config.toml
encoder_arch = "mlp_mixer"
model = "contrastive image-text model"
dataset = "simulated grey scan slices of phantoms with and without marks"
train_examples = 122500
image_size = 32
crop_scale_min = 0.8
horizontal_flip = false
translate = 0.06
tokenizer = "word"
vocab_size = 25
loss = "softmax"
embed_dim = 128
encoder_norm = "layernorm"
encoder_norm_position = "sandwich"
encoder_activation = "gelu"
encoder_mlp_ratio = 6
encoder_parallel_block = false
encoder_dropout = 0.1
encoder_inner_norm = false
encoder_patch_size = [4, 4]
encoder_conv_stem = false
encoder_layers = 8
encoder_width = 192
text_encoder_causal = false
text_encoder_width = 128
text_encoder_layers = 8
text_encoder_norm = "layernorm_no_bias"
text_encoder_norm_position = "pre"
text_encoder_activation = "gelu_tanh"
text_encoder_mlp_ratio = 4
text_encoder_head_dim = 64
text_encoder_fused_qkv = true
text_encoder_bias = "none"
text_encoder_qk_norm = false
text_encoder_layer_scale_init = 0.1
text_encoder_parallel_block = false
text_encoder_inner_norm = false
text_encoder_drop_path = 0.05
text_encoder_positions = "learned"
init = "torch_default"
residual_init = "scaled_by_depth"
optimizer = "adamw"
learning_rate = 0.0011
beta1 = 0.9
beta2 = 0.95
eps = 1e-08
max_grad_norm = 5.0
ema_decay = 0.999
max_steps = 14200
batch_size = 256
epochs = 29.7
lr_schedule = "cosine"
final_lr_fraction = 0.05
warmup_steps = 280
weight_decay = 0.3
Rows from block 4 of the image encoder of a small contrastive image-text model, named by matrix and row number. Rows with one number belong to one neuron. Each number is 200 + 40 x the weight over its row's rms, rounded and kept within 0 to 999. All counts start at 0.
After each neuron's rows are labels from the 100 images, of 14848, where the neuron reaches its highest value: "top examples" is what is common among them. Only what is clearly more common there than usual is listed. The data: simulated grey scan slices of phantoms with and without marks. In brackets: how many of the 100, against the usual share in percent.
# fc1: MLP up (encoder.blocks.4.mlp.fc1.weight, 1152x192), inputs 96-143
# fc2: MLP down (encoder.blocks.4.mlp.fc2.weight, 192x1152, transposed), outputs 96-143

fc1.436,158,150,220,104,186,266,245,225,229,207,175,278,131,196,190,187,205,146,214,229,250,178,158,192,217,149,197,206,197,133,215,210,143,213,217,146,310,251,192,191,191,200,179,222,203,208,269,218
fc2.436,118,257,187,136,201,179,148,268,267,213,208,104,184,231,247,171,193,116,211,136,167,182,155,254,204,192,197,223,231,246,217,151,186,264,189,260,177,185,169,125,73,232,273,197,205,219,173,240
top examples: side: left half (73 vs 41.9); belly (70 vs 25.4)

fc1.568,189,239,204,258,170,293,116,227,185,148,178,195,140,210,221,298,210,214,213,215,233,240,187,219,303,297,188,185,127,224,181,261,150,208,234,167,263,154,217,178,206,180,157,265,181,206,234,218
fc2.568,208,154,182,207,223,219,210,192,178,170,158,201,242,132,187,213,192,214,241,232,260,201,268,189,212,234,169,194,155,155,215,142,246,246,228,254,233,219,274,275,227,169,223,199,206,183,215,252
top examples: side: left half (69 vs 41.9); belly (68 vs 25.4)

fc1.71,254,179,217,260,178,127,167,254,233,212,147,225,257,197,189,213,165,277,175,195,222,187,193,258,204,157,213,153,184,194,177,151,281,220,239,177,261,221,255,173,106,179,168,199,108,231,174,234
fc2.71,174,208,221,158,208,159,245,207,189,173,209,179,174,165,211,186,200,228,220,168,189,150,181,184,162,207,240,222,177,211,225,230,197,237,116,203,219,249,216,210,223,193,223,165,226,170,225,199
top examples: belly (97 vs 25.4); side: right half (94 vs 41.6); several spots (68 vs 17.4)

fc1.213,249,141,257,234,190,210,303,216,183,222,164,239,191,212,155,181,210,194,237,227,251,168,224,257,230,237,182,178,205,194,113,254,213,185,241,208,319,239,156,209,186,167,215,235,173,190,264,147
fc2.213,281,227,241,205,202,198,234,221,83,193,169,199,150,173,224,218,131,171,184,177,229,135,204,224,293,131,244,148,187,149,220,224,268,205,205,181,198,212,137,189,132,210,152,216,199,180,240,217
top examples: side: left half (85 vs 41.9); limb (84 vs 24.4); several spots (38 vs 17.4)

fc1.641,200,201,159,218,187,219,151,241,181,181,143,237,200,133,204,258,142,243,166,281,235,247,239,204,215,129,174,166,105,104,248,242,207,224,243,139,147,171,140,153,175,197,144,184,199,156,180,286
fc2.641,209,218,236,123,168,225,233,193,170,237,110,156,181,135,224,186,200,209,233,240,214,197,185,131,232,90,154,184,172,143,193,135,188,223,220,189,214,190,167,185,156,173,214,199,178,188,236,257
top examples: side: left half (96 vs 41.9); dark spot (95 vs 16.6)

fc1.276,193,262,187,196,218,227,198,267,151,197,121,206,207,179,252,252,139,219,194,237,174,244,220,192,247,161,154,260,133,127,216,210,182,234,231,109,304,171,221,141,206,178,161,231,216,226,229,247
fc2.276,236,291,264,239,180,250,218,123,194,197,111,196,186,162,180,224,237,223,173,200,187,230,227,175,218,119,137,160,192,185,189,180,143,130,232,206,170,173,157,212,173,191,183,217,249,172,196,216
top examples: side: left half (86 vs 41.9); head (78 vs 25.4); several spots (46 vs 17.4)

fc1.594,203,114,149,212,218,236,144,243,134,263,270,261,193,95,136,184,170,235,210,154,217,210,241,146,261,165,145,214,240,179,230,219,268,231,267,213,196,253,145,124,175,149,178,150,193,209,199,212
fc2.594,239,204,221,177,192,177,274,150,197,321,189,177,208,202,220,249,162,235,245,204,190,145,208,227,210,170,224,195,216,176,163,174,237,279,125,208,173,288,291,242,184,214,286,172,249,185,235,181
top examples: belly (92 vs 25.4); side: right half (92 vs 41.6)

fc1.91,150,235,142,160,249,275,151,228,154,157,183,224,188,201,219,350,254,250,197,203,281,280,198,215,230,287,192,260,152,247,237,186,223,249,227,172,201,231,250,225,256,210,199,191,175,172,219,210
fc2.91,208,198,166,252,239,199,203,205,150,241,152,202,223,117,204,215,150,168,223,206,239,137,297,114,247,199,201,174,203,108,207,148,134,179,203,230,223,212,242,240,205,165,230,210,241,188,191,201
top examples: side: left half (76 vs 41.9); head (57 vs 25.4); bright spot (48 vs 16.4)

fc1.508,208,168,262,235,166,217,181,241,226,157,162,274,168,144,152,228,163,228,230,111,279,131,232,219,251,155,177,217,149,201,180,296,225,182,273,134,250,117,178,192,130,175,95,196,148,193,190,188
fc2.508,192,163,135,119,271,194,149,131,207,196,174,169,223,183,228,222,182,227,174,238,151,259,202,156,206,256,250,174,203,173,248,149,240,282,126,236,175,226,226,169,278,189,177,149,226,250,141,250
top examples: belly (97 vs 25.4); side: right half (96 vs 41.6); dark spot (45 vs 16.6); finding: several spots (40 vs 17.4)

fc1.353,190,156,181,224,122,166,194,258,131,199,164,236,262,105,140,284,128,216,259,155,234,173,183,190,233,169,230,225,202,167,194,183,230,170,260,181,270,146,252,165,181,226,177,199,99,243,201,235
fc2.353,216,195,206,256,254,101,216,93,215,219,225,174,207,185,206,255,153,258,202,242,164,171,225,208,115,152,237,212,157,177,218,272,260,273,106,147,183,212,205,204,282,181,220,249,259,189,158,199
top examples: belly (92 vs 25.4); several spots (39 vs 17.4)